From a checkpoint of a small image embedding model.
Model: 3.4M parameters, 64-pixel images, arch mlp_mixer, norm layernorm, activation swiglu, patch size [4, 4], layers 14, width 160.
Training: muon at rate 0.028, batches of 256.
Data: trained on rosettes with rotational symmetry, 25.5 epochs.
Rows from block 2 of a small image embedding model, named by matrix and row number. Rows with one number belong to one neuron. Each number is 500 + 25 x the weight over its row's rms, rounded and kept within 0 to 999. All counts start at 0. Numbers have three digits each.
Before each neuron's rows are labels from the 100 images, of 14848, where the neuron reaches its largest size: "top examples" is what is common among them. Only what is clearly more common there than usual is listed. The data: rosettes with rotational symmetry. In brackets: how many of the 100.
# gate: MLP gate (model.blocks.2.mlp.gate.weight, 416x160), inputs 0-79
# fc1: MLP up (model.blocks.2.mlp.fc1.weight, 416x160), inputs 0-79
# fc2: MLP down (model.blocks.2.mlp.fc2.weight, 160x416, transposed), outputs 0-79

top examples: cool (42); vivid (35)
gate.71:530487512493489515479532524471515464485530509450482524482482528528505520495501479514474498536478497442508501499508512509486448498519517490509530522492454473488517466507522473482491527480524505541431488492477554492477505535542541522484495535
fc1.71:524532509507437535463471526507440502489543506500524475501488517553534479492524464499489491494521508537488491481517461500516505531521508514523502518506486457502499460547498483517510511461484517535469532480514478466482454509511550487480501476
fc2.71:493512464501461506533529513532494491479481513524472503483486497527486496502498577515514544511517496493540514481554509487520485496482504507520493486537519458488491487535522564520503538487481535510481477520521515519500465455476543505467498448

top examples: warm (38)
gate.32:476502557523534494513482518490487445507489541484499460518466447527494462494494480478549522513491492525510450473502497483511488510517530502435474522494504527513497491470504528507526512503497522501488451496474493529518560510466478519513528502
fc1.32:530490467480434508473535474510500581502490455502495508513515535473513530518477508545453504488482495481468534524523484515481507471500462506562513488508464484501531504515495506471452482488478494507505553486518498506513473491542524512479479490
fc2.32:477479484490511477486532516499501496519474519491547504531439465490504521510529560526538477493492515466529490526453576526479510511540508487481520520489480493499487492474508518504480551482473525490499468462540444496503540518489473497449553518

top examples: cool (39)
gate.81:512520464511504514510515508472468486512516487468511518524508489479494496523532494506490501518493506486479485461515499531512549517479488480473528543516507497478474501471503542502489506509480519502485425516540523517493487480518511504461521507
fc1.81:485498526461467496527489542470505502479546531489511489470509507511450527503482507520513536505502506476480514511516477508502475522524486542483503454512519526478478519462528531523586529488493475489487514508449475562525540507510484499521509491
fc2.81:511476555488467494541538440526501517472518483467470485491466528485471515482491513480489482498530508496467484516525488504456495488518523568491509470494481531512517501514495493520491533466503503474502545492466481513503523472546474495507497530

top examples: pinwheel (76); grey (33)
gate.407:441510517463499536501480474548478475482495496461514500529526496511495507529518489490529521432506486547528501461501456543524504460479471513534490447478509458536521499468473516508498501482461530499518509469530474506492502484529520550511531532
fc1.407:522487482521485471490525515434519498507496527550475485488479496462500465461487507516499478555509521482438476518507525464472499510526488500497522563501474532510477506501528508500516458550507485516474495536459499493477477528495508479510469501
fc2.407:486499528471531471472471500544500502525536476506519488467531474558504474493515518457508516485509505507475505468510477496480532489485508478524464453514483456483490556552510498479475520488489516516490531512534477521497538502485497535511446472

top examples: warm (37)
gate.410:501489509522537511522506507490524496553515437474505471503502505499493478490511499531523507510526463471479484530549458499482510478482454493438511520492548523519478539455499471520520486475523517490514503480507522506544478497520498505488529477
fc1.410:526505495476464490498499491451490535487500507510481515511542527477520550544496474487494536554520521452493531511455503479536506495549533502510488523527456451476533513531481545497526489449512498497439463534507499526476514507478454484523500497
fc2.410:480507471529506530449519521438519505511495518494481539504541499500530496514449539519486449539490491510485508499509492530509537531503509472522480500537486527485537518493503523525473512489460517522500504493482503550513441494503525469476492568

top examples: dark (39)
gate.34:492458517517465426491522504480442492505485463469523528503522527543505495510513482509510511498476531508514476466466498526459472500523500494517503530524474520522509536494513517513478445485508433502532482531473491532471492484526491499462459502
fc1.34:481494514520532492497517472480493481514469513482505527510494469494487526486497474508467517509522579507500473506472536474519548446509484499479498520482489518501526511529508545482481490494516525504489457547542489534476528490496474520529465512
fc2.34:506486499493499463551530473503524506480499464545533474530488480510453483517502514496556474462504460494482498515501467481523476503494513508463544498503501552505453497496532509491490508492547478494535476466525510506503525537503472473471494488

top examples: warm (34)
gate.381:489511522498502528443517498491466482507482507535535491477460441511524484473506478485489514507470520496538473529494450515498505502540499526499510510507534522487516463494524504473501461512458471528495444479479513566536502471526492530470492486
fc1.381:506496550517526517478482492493499477504493458502494497482495471483502532459504499526471497502530504482529490537540510537486525515479483514530436547517497474506479495499501479522568498506507493506528537520504488519514468479509516446454547524
fc2.381:504517471467500521498491468494488539480478498547475532530508498513535525495488511501478518487488528510502462484498509482528529505507503521429503435503489546493463540510490537524455476481559489510482497491500476546487485491519432496520524502

top examples: cool (46)
gate.8:531491489527504463517565463499505478543478491464489500519529493489499489534529505522497537480479499514474511542485480534464493508535470461483525483515508493508510463468478465512451471526548490515479476498488455498519491488531480516489520521
fc1.8:528485463505517488444484500490524467498483505522510504491484531516483539500458525480471514516496533493532494448511450487501534501519515491506472458474523507469491546547491539492553509505523507527510464493499547533517472507463476490478538508
fc2.8:493480504525470484508518525511511520518483492488509479532523467482528517488508462504485501456475480482487524494450485537514487503547460487500498521477512534477469513496472487505470491443456475547490496478511527530474457519488521503508530485

top examples: pastel (33)
gate.310:495537526466458481516506447460547473479497514460495478514503519506483536513492485453461512483500534479514483485494459484510481448524491529473534493499459484460475534550523497513522531545473544547496529535488485488500514506526511498496495543
fc1.310:524483481493466506520512520489520510508495515472467448500526516492481498520517519506485490536481478467505494485492488513523524490549489487461486430441510468525481528485552504493552517562518509517481497498524475462501533521486468470534521502
fc2.310:481497470522475514520514523491489524509509485508469462497488413462525498522546539475542510496487491502472536474477496475502517513527532477478498515517490496533483474487492482472511519531554518501576477493528554521491494493550539469459499475

top examples: cool (41)
gate.399:509513485459491484517502472512485544514495511486466524530500581503430449503503515497464510502533514483515460466529499506483497495467516504506493482483475512447456518473480509480489484501509516432492492530468529515464534492515518556512491489
fc1.399:497506454463500518480512464537534473491520489545517466462487532525470527486429504511470483530480505542544483510483499519507477532462533481484546534498503497506481485476477522537510484514486476446477542483503521452506511492511517481522493479
fc2.399:504470467520543500492508530495500528501525528502480537515532489576503471452484496509437492474539551496535509493507489503554511471504470484532495521466515524501546494542484484509510483507520479500523477521524519458477503500509553471488509492

top examples: cool (39)
gate.331:481503520464524524475500523469504518506492505518512505467461477512481522506495514470503504498486550482508485503492531505509496540537514457477520473484467491461517474539495524463491529502485526484485519502501506494492490527474473480459482519
fc1.331:466532496463468532484520508495485509492496517535489491520504481507497526508481515469486519478474542483482496501511522520502520546554524496503516476474495500506512503519463478439455503508502515473506522481508510478518484503503541446471501520
fc2.331:512486470518508520483516500497518483511486531498522513474526485496532504496476528459531423505491541481526537507481493510498546480500519505496487534490500528527498514505541486478479483454510498510530444485512550519521532504518496500504500522

top examples: earthy (36)
gate.83:501518521511491550498493487496547537491534520511486519500489503494503496524520492506533489545492516466506504499479526520459471491526515503484580527496465468536514530519479501505532513504479538454517470528521510513530499492483482530500519522
fc1.83:507522478490495444506504559498456463533475487515485502480499525521534487475490487438441541428541528515491486541535483515541557500502489482492437497498538497444480472495483520516487492481464487519475518472497485503503526495508486509501483513
fc2.83:503512475518487490495453482483526518467529523518488509525472558455477516492473506549527509554498498499521502483507574479477469471487512498505555488530430513525497525521481435489510506507507483455511493522495470488521510489479520501454489500

top examples: dark (33); vivid (33)
gate.72:497482470492554488516542517536501532524504520520481465492525538534510452471482485542544480521499455542470498499536474515530500439519491494475527501504481508486483502525462510527501479508506509449456513512505525489499464512529461499523524508
fc1.72:541525529520467519502477490509510491520482498486528512505517478486508480538537485473440490506501522459497501519496520499504486536457515505488506478477467451473491513439499515490466583482505502521536464478508485521475509500493472526528521502
fc2.72:473468515540488487479536532461513502476492533526517508507513531510504496497492518492495469491465519529503457510479466471524515473499516497495515504468526542458527483511491526507520512512510487479465465488509494469496503515501483551529462502

top examples: vivid (36)
gate.194:482498539478477510537484505514470483501506557470476518496501550467482502520492468514478488503476548507497506547514484510481510493486505538543489499531474493496508481503492519479498534533482544473560491518492442552516462509494472491517487483
fc1.194:479491526476485486538546505493485526514477551443506494496520477517485489513517469492514469527471522547501483513468488488527461511527512538539493504518469491467464477486541503488444491528520513481536549471488439535509471490489479521489511478
fc2.194:533518504518484462516548481508510487499517526525543524478484504489504500489553502484472484499477509474511476534457501505516474475525476477453514525475493529499534537503487500507501452531502494465536479508524443447480515500497423468476525495

top examples: warm (32)
gate.183:490500462488524445430469510482512475497531486512511492516470493562455481494458486442473464510495495522478492489504463534465508530522482512470491508535485518501475496514484529529502513522514507521527536506472496471518484502437503491500490501
fc1.183:490510494443507501468496505517510499490504485541488471510494491540474520482479456460491492466516472460516479476539481498480495505556465530508494508476485467496447539535518494519492512480515506502517513542442511504519480464484552489499506504
fc2.183:484491452484475470480509516496504495496498481461470461507460505488478545483493467470495558542503547472492497472501522512533495516505492465496472544540533475504520449449539530490496498509483492538529517505530477464459517505515492538460500519

top examples: vivid (36)
gate.307:496525439491476465488504478463487536530525492490495497539438505458521501516510462509504467512513494499524489461532564502482511492521484524444507483502519507507477516527480491469449440508500530468464521474510521463466549487535480552530479486
fc1.307:537494558510527524486480520536473508494506479483529490533539522547510521490523510461503516483476483514480496518471459509494504494485508496538537533504460520511546506478491498493544554468480474519481491503482510530518478504477515445519496467
fc2.307:477476458501511497473502462501496507508501448528502503515435532452524483455489514494499507504465543514448516532539500497495524476513509494494470523515469516472461545570486507507514509506483548468483532523477516490519532529505538528534504541

top examples: cool (38)
gate.208:508499483479470511503507479475478527493529477454516537508473517459511560534448508516503538446520526518511491556477486513499508491480503461523488551495478503480460464512477561520493516503536547542513521517466470491516491506484482513468505519
fc1.208:483497495505469523514452491535469568499473500484522534550511538478530556496488486481492498463468531501461507503533472509491514502505524508455462539535534480512483503465499476505512508528463518514502536442520554444467485511509513537524522504
fc2.208:496519512584490502500512483528481479526503436516546454469487512498483500479492504467503500482501487520513502533507559474496508481537492478498513462472490508522508473506462480504507519493505512471526504453491499569515540495527524489496527484

top examples: earthy (36)
gate.253:472510520452507520508520545489532522486519506473525556541508530498467489495526492540497481504469500519552529512503508550497514504496557503499524512519474525487500502497485491508453461515487489528535483520510515518520513494443480503474463506
fc1.253:521523533520532476454446524471492523470461502510487469502471533509507494547493505528518520476541525477485487480511503542522476498504531514516499480465508506470495488513499503513539467507505514515535529511476462466508534490436528522488514526
fc2.253:539552488455500455473503469475507495478481481503535496485516489526522454504472519522530541463501492473499505508526505533510492537502474494525490519479453484503466519502535512498470501532487500557491491542494498524540534490507500492516539507

top examples: cool (36)
gate.137:486467493519512475540507513487549465481506483518486488538496550494512499497526549493546516502563512522467500546478467463484498494505490488550482516526502489507521491477489526503495492464468490509452514490504455491503460495516516527453487495
fc1.137:500461478509497495495486469496481495502574468525498499531517509522472514475460526568544512510512499520461490478456494501514516504490544517463548498495515556492467546513505467533483510552506507532505490533437472482472477506514500489495475525
fc2.137:500541541454530500528518514500505448530477520503467525457486518494473499502470487470524503526483511514506483547480497501514485490482519503552486505439485473531491489476497486511513498487519523493500492474527481492504513509553460538460505511

top examples: earthy (38)
gate.207:515507531486524487511480541509537466485488512525488521475475526504526496478523487452514466501495532527492496514492482533528495449508538508499504474507471483489506479537517486462521490471543507458484497475492512502527500503504471575527511521
fc1.207:514485528521512444466498478527520524512487498512463505507481541543508500498509524487502503461505491526506483460497482522518462469485573524531497521535481483471501523497519513515546521476564536477504524501502509478493508518461491575510495510
fc2.207:491490480527477501507469471439505481490510527531507500560492501482506495499543510509538512434497497505479535561509503475495496514511467519467504481488518541537486524491493532492524502527502482472541504494511525536522525481494494491489498471

top examples: warm (32)
gate.97:490462487510480466491496476482540526478507534499506497507481465531504491528462475472558501506525532511520505500555472533493479506506472502498530488463487533481470505478523533523449496482500518476491470497525505531513514484513505555495460503
fc1.97:512539507486523532546494528544454482524512456499497523502551520465473492496523509544410500480471450519495542512461555483535520484509528498507489504499496454504493496502519494497513509482471529542490492519499511461508490511487503499481506516
fc2.97:484500496536506491466540510500493540464513501518512495506494489488516542525490487450529505516541531445537517488479502494519503530483478485495467503525499503492510524485456505475500492508550487506503506449564494513525521497517528531452501514

top examples: vivid (53)
gate.29:533553509522481502503511497502519473488549519509490488470589526514504456470492503491567482524490493496470480493474527533448497517531472491467508513513497541522470449486488517514505491499474495510474449492505506505538482514514518492517499500
fc1.29:496480485447530483485502499506485491519482493502491459505431469491507536527536543493434487459521523538532521498535481472497501505486543507503498480523495481482512541519524492508501530495542514509526512506505488507472508513461477512483489511
fc2.29:526547520487499515480488517517487497454527512513493532501434495499489526497453518483508499471515564501473504457505561513454497521527460506488579488496486529506495492500492486492413480503502517478466467500545523524515463496507500564525491483

top examples: grey (40); pastel (32)
gate.262:490470542474496506482512447551506496484508503466499515523486526515536450481539510515481473530497565546484532510449523532504480443504477486516528533508505482492511506468476561489506565502550530505501499496496525480510514512471512519523493458
fc1.262:536485457498496497515533442442499457450492492527526531468505496547490544504462508482486522481503467488461479461498515476512467511522536493492459501510451522474517509528549496525495505516507505493506481535508511522503524482502498509490520539
fc2.262:532495543523530498504474527526478533493516451455475528511529462464497498455489501512539463504497501520476532531504492465521464490510496493530496531508460518518503503495502539459494513521499497501499521470522540513510488518505530513480473468

top examples: earthy (39)
gate.214:495478495502476516459488475504455524501485459476489491584546527511481522520468436507518499503496485509478492459490509505504521494520502518486517521492539514507510450465510486456518459496491479519491485525474504500475467559525494514491496485
fc1.214:519499497501466499551508554507461492518469421482502471450478496509475482500497491487497508531475528477531497460539498550491520472541522523507490530506477509478529494532474536521542471519479481503473491505527537519471501544515458477520513468
fc2.214:525453495487507500534506562502467517518438494507529525503503482532468504496483517482502497533448489530443497537543527466491484489487501514514494506499520521533491481493510528475522486466512554519528510512510504485438504472539563525492506462

top examples: pinwheel (80); vivid (35)
gate.195:492506515553481483499483514474524476492504501506509524470538532508502484461508519510550510558474473476514446506499515544481490496522467501457491490480493498527500486513490532528529481502479497501484485514422487490557519503490518492492489483
fc1.195:474523462439532507484506497534488549490484490480491473526452471470484536509511482486446490457523517511502551471473487510540518467511497490524508503479496510502499514479523483458469506516499506503523530484562512480452505499499502481479453506
fc2.195:500528511476505462525496492449479455478479507501463503510502491518488558485494482496561503511476499475553503529496533497478529494495474486548537519504519509522501462504491494548487502466498490491486524505478505489530486508469517492478521488

top examples: grey (45)
gate.112:472521511480490515431505503548501483519522501493467490517499553533500482453472524520507506511473501536512462505499475498493453480497490443544492493501504482554493516523479491510509506518471470482523495536511521471488472493500526461541484507
fc1.112:516505533517441530529507465494510488507511471473537469520492488475451477573517504489529428486521528512475528510491511468474528478504500450514492501518537466510551498503516503492522512504506521508483488448505519539520498519486489511460526528
fc2.112:476472518477481452466514496524521505493514481507475498520482495483488505520512515515543471488516514502476498518519492454489470494527474448530518474482522499553568537508482520474492481527484520514509470523510558490515533517491505495481538503

top examples: earthy (35)
gate.90:480478495504474506479490503496475511525508454508493470480517472499514470527554507493503479487502474506503466466499498527510519497477454513496523544491486534534483502503500499476494503511510489578525490468498492465492484514503488491489522519
fc1.90:508472480472547503494470511499515481462515482462518501518487510488459494538547514486551465476530491517533476508570508532492522511525524515497484466522505482544490499512544495487522472542512504550499517501494540490464477499505494504501442490
fc2.90:537532520485434509497504488466507520515551469515541507546517475475512506473501458511506463472485535507505498552506519493532468462517520473492480454474503470485495482503506464523493521519500538522542491513509521516525504511515436482495479501

top examples: grey (32)
gate.319:563520505461480507473514499522493476467498525477529509492501472519500451539464465534531520490527549460514489519551525549511487525484504493545503495506481513488499488486524494477530486518514489506511500521482486497511508483541461500488457450
fc1.319:474512523479492492514508484509525511534489485499513479504491475499505483508463470446509537489526472525519489463490537510511515497497497537529472489486479491491474505529469491510532517511535476488453518490480500510543508505501503505524499489
fc2.319:490473493471533521501473455526537541519526516507525536488508480497521510516466478497502490549512469555520491471504486463445502512550512518515481521513463477542517494482531509481504523488479460495504481496455538454502484489488550509517517478

top examples: earthy (35)
gate.397:493464485492472523556485499464527486521506502470525495505463538493525482500518481523507479487521442532499507503498534494504504478484503516471485464511449467512496467510486524531542521499486480533476490523527482510498500493516498533527470512
fc1.397:482528469513504500452543483497468530479455526503489496485510463528483561501495528494504565556502514490474481502512462508483494506532509493536492573528533497470513540501492490509471473493492527488532511514498486466485508492489515497466526497
fc2.397:481517494506528507489523578460529467525463459453492509541496483513523482491489505522509480491522506499486468494454504536481490527515503507486499499494526509512473487536481474489477535506464484525491524478485543474482454522524486522536477495

top examples: vivid (47)
gate.89:494467522537507479517484498480499495438524484476497533488486495493501477493482469488510502453525520533489436529499493484486491453487475536505470535545510508554450500498500507523490525498508507491515441556474492492451468519516477507509509479
fc1.89:499507474537475490512499520486484506462527478481505507490468501484491475523487482481517508424530537504489453532512495476478499462492481514487481524532475520513479506515508481481506520521490510499485478539448497486475488500497491516533521493
fc2.89:468492476470517533456483522490500477500497540474497494486488497511432485515547504464489535455534445519520524495493535515499553528478486527502499481483491455517531512498506484531480494481510520499467493521479486519513486511486539504463471490

top examples: warm (37)
gate.126:523488518517526486507500500528516500538507540485517483487465496530445536519496449501487476464547445480537491474504497500492533526498456503486481489497510477520478521483475534519497473496492514514485509535522468441533556535499501487454504549
fc1.126:530465531473494537474500491466489488476524473485461504503497485486493491496501508528525527486527540531467547507530474476496471479492497500504499510522531491537535567508492451493537504512507514502475470501514507474494460461495494495553534563
fc2.126:533452493489480535542510484491495495459512493510442514520497557507523505537445487453502504514466524495469520504487504496489477476517481494562485449528479505463500525482468476523531515526478490532492524465482490449493539530501525490520491529

top examples: vivid (53)
gate.265:534503523519532503523520510532506482506560516511514538506447471503490522513509523489472509507439506489508521503513512507461542481481500503455507509473487468467533515449483506521506497508547503521503482455507505444507520442513540523463474501
fc1.265:489500524512528501530452509443481514525440499480494496505479508464513503480526462498494508462522484468516449479481525514496474513526496455483580517518518526526460512533495488501489497516471487527503480536505502543505523514542493502516482482
fc2.265:527450525470515526525514528493522463515463464487484498519453482504525484492481491488464536447514473508519494499530521480477523522502530450475521506488475485508522522492513478476531482524460544496506494522512484571513507531495464522475478493

top examples: dark (39)
gate.15:511541546487497462478512471489487503509525472488500481557502492496504543503509502516488440494511480481456510459512452501519501520517530559527510478501525533488468503527465521551525490470498484494517478471541530466487493482522497536491529438
fc1.15:530500534551518501481477498507471525504506527519471487527505476525518549546547495543535483515500490445450472477514459512514497500535503528526517506518477505484491501530456511506523508531469487518529498543507507521485452440523507511498505476
fc2.15:496503507501486464497518499491476512524485550496501461516508495448490503522512541563523553494490519494537510489544539458470488495495522481477499480460481489473423479463501480489512489497504503501490485467481507545514492526472542516469547488

top examples: dark (32)
gate.48:484508453485467484524456468502488481486564511485476553522524508467470487495489500478520519500515508546469530558503522499457519554506488508458517465528512509503497515523488545470503538477476457467476477522477539469523453513496513502494489506
fc1.48:514479547480495514532491493491505502519481513471475488470504513521537511475488509528495476489477499452501501477514518475512512458479477501496505495489524488489547534379504514527523455479488538461481512485496462517486503486486486499477544529
fc2.48:513532512485441486479495481500514523510565499451496502533510491520499460462530489513449527514515495509428477508501517499489495489516497507535498466466476531517453544458540483539512514495469482473522497515474502481487462486512498515514541505

top examples: earthy (35)
gate.152:491492478472509471524492498505507492486451549502503551476543488477459455494501498495484503475474467508508476511558499509473524470521505505494490447511504504475496530543507513545493518503514467496506491535484549501498524489492519471542518509
fc1.152:530467534518511543504487542494467511472484453491478465526465501535503551499520496523517491521539543498485506468490488520515447530506489536502513566481531507483515466479503505460500555464502523557532530530525479509517461496528530497443453505
fc2.152:473487464497471539510531460509533484524468484496525530496528475502521475495553523459524464521457505480508451496569516486490519484513542502502515502508466506520474472508532480527496513496502494487499554480506543469503459507524522467528493513

top examples: vivid (49)
gate.172:536513488520528497526510499482477461467541534531514473517455477489527519509449499463549457478540451549485479484501538499485524532463506532525446472498514493468487451493493534492473484481504485481514498486474488516516481486552518529493511482
fc1.172:487486465515515470526521489459515452492517540543540493524472447510484467456484516494530466469541492530494492494496486508532483522500512475488525484452507486502512519451483476481500459475506462490497508484446479508500466457515452508510533493
fc2.172:488554521507429505489523496525484509525471489515487506514536509454511477457502521552517479505516510500499505484492480487461526486537490509490506484484503485477520509502509488475525500478503495508432461524539500472538474507524489496463540485

top examples: vivid (40)
gate.158:488493474523499500482493495525503521475437569510471548455474504516514511482482510512479472500497496478509496520506526491434524474504497545482502520489502503494530490521505523509506468510474512480513482484474541501467468494573477463526503502
fc1.158:516492564440466470504517477500517503523544476496503517523512490497489493549517533477504531541529485498472484506460528475555457486499494482530520480502487447496506476494463502477516511475532503533494523528527500501542519517459481567486513471
fc2.158:503488465501501515510461468506505503484508519529474495444479537488508521503514512532500467506508510528477514494501538526477547485506496455496513525514526488517537477544542528507470471535540535485483480474522486534492478538543510458499554439

top examples: pinwheel (84); cool (33)
gate.235:508489496492481517526504501518508518502502447489492509511476516533472545478508551489538545536527538493486433514505481492460500461504444508500520519503529498481500468522515513516520487494500511527523500523510514452513532479533493513494511504
fc1.235:466466559481469489547492537526489508505492492515460466531504530483493553485531546510549565528532492479474453503489444478473503494491478489479503472517493509493497469492480489546486464461494504493485498507515479463528507499519484541511515494
fc2.235:489509530484509492506488478422535495537510506487493455497526490488466434506513525478508486480454468532562494508494510463498521488522502543503489479507491511516531446550525496477524488504449520514468475517458503493502528476497508452514512491

top examples: pinwheel (82); vivid (63)
gate.155:482500484449526530486506490509477520513530469538506538483482528531487482494516559505482511462504544505495512493486513482471522522504455502443529473515485520465469482497467493488485508508488494523496499476497484507523533498485485482475477482
fc1.155:464499450471515522473535486504494502480505475537500547484502510501506461492504502477467529476519522492493524472495534486481495534530479510458488499522477525494447455468483497506488530472451466515501499508508492522508524503494474510469492493
fc2.155:496519486575508464541503485543533520533489495518524472473470460484513521449493493510520509501489489500488481529471463517475506511511515481550516536499509484472469536517522541491490472493495497465513498471535470519499519501502541479560505489

top examples: vivid (37)
gate.251:513525504493493525482458520534478478492518506474532485482507460490528486462501542480506452462509475506528450533528512510511462519502517480480532568484537475529470470501482514500515536505483489488484511556494468529509498490513539492494511489
fc1.251:514479500495545500495577501494503511496475498498500479512453482534485519497469505486465547479507517461514516442461498512475513493531489528538478471535493493510496537486472507485465475531510509516513506468494535506486505493507496490440487511
fc2.251:499537528533487491523495517483486538510540529514475495460487473515524496494464541475447486524485463513465525540513479474533483518504523511468524530470517492429446518482469478529506486499474553503542504507524496499469490467517535466515509494

top examples: vivid (36)
gate.162:494468501505495498542455491510506501487519436525457504505528498532512491482539510519511503499501509498489507534523471500532524482519500553492489485518505496519484487467500512489508481486521537489498495435531508534522471485481462478496520510
fc1.162:518476511497482462461511545482476514477510523519492460529489536569505503521516514537517534500497467465477484496470506528508502493501498515470532526505495539497479486542453490521542538564480479486525509485474512462503513491475492510491506542
fc2.162:531449532522497548470478472507527498500506493513474507481473483490495531474492477496489514521464501537484496497497520477521470470520545489501489533531496525483497490492481548454457498478489491472471450498468542541475532515549488499489464496

top examples: cool (44)
gate.19:506489508498444487485545491507457476465497492479532481557512514526517521505466487502531516524510516442486532458532472508496475504474500464494467505491502521520491486487477492516503525506511477490518554507483544442477500481499492534511517483
fc1.19:522518504512495491516525537488451465470508485501531508530525494497515472549481480529503504533524496448513532520487498511528474497486515481473458472490497484491524530501476490529488462527520497475544538539513529500518514495492478512529496465
fc2.19:516512505512494502478526508504533508523489516513492553544483498533529499521515490527502515468477495491481511512475487493511524495489494515511537482451512529481474497521487502544495525597500475514503504498495516511514499474503478487477498511

top examples: pinwheel (78); vivid (42)
gate.354:488523450525498513536543494449499501497536539491555473460529480487509480475523509494444506512493503476546511502530502546501496518495498492477485527544492488474511478467501511499486475525493477511493557494458491517492517498504504500534544531
fc1.354:514488471516507488495465502463515504544511445527512482500542458501473496533520508507488488486537471525529546550510510544503496504464528491467517498528499517527490496455510507494493446496502478530490492490487533507536507511498468525508486496
fc2.354:509500503492490496515507514512488466460497517550507478494497504414476551490480450522568509531505509491499499501497479430488544510462501507537479497459519500485494521528427490500513521537541527504474492529544549495461525501499473519485534486

top examples: grey (64)
gate.164:493522527465512539497486543510492491499503491486495520504494504510494559481510498507483492480509466503460496464524526483484481465519463530486504496452452465519497495447531526497475527528490456509519512501533487465454504543479542497471472480
fc1.164:484514490484500513516496476491498495552511503466527475500530509483489565497537483506457505479529433547479513477471498506477529502506486532485523501432464461511496493438519491512480504540450515496498507467521497471458498519469508531488504499
fc2.164:514478481508489494500475513537526496471478503501528486484498506495521492461497479497507471449473489516502501519497496489550430497557492485514474555487519467527506458512536565507499526540500502507473488518521493503502492494540493477513477508

top examples: grey (53)
gate.294:482508501464525507479503505491522481547500477483480487501483506494509500453545529478510490502480510468484484490506523463515530503490491532543554468530472504445477445510464521533532495450506512525512503502472538502514499471508501492493500505
fc1.294:496479503490481537483516503516456481504566460543500515510518490477465478545478521517510511513493488466480503501534457474457505513469503517480515510500531502555499541494512520503483504520482527501475512475468522511531526533474515484507474472
fc2.294:506513507464486505499507539487502503526436522488534515454487517470516485509476470494512502475504533541481515528482474519475508500539481472521542504511517491493508540509504474520508510451496469504465518480504453524494512533476453536503502511

top examples: dark (35)
gate.320:476449516556491486481504499519501493543503521470539520524482472486495478527542524483527459510464480493471484485495489473486513520456482510480482503503464515537511486522479516481477538549512495529496449496509510451475556510542506528474555520
fc1.320:468516470502513481504502515503471515567493554453471465498519491501522503552560546519534493465519510521510506475475482497515502475506476506497512539495465483516476500499485490522537525527481539489450505514537503510497468494533507503466505483
fc2.320:537548478491495494511526503517482519513499464484502463551520477480495493538477469502492488494530506486519528465520511505499483535502510523515499483464471478482484490494546509521495535479529536542494477503476466498536494502523498426471467482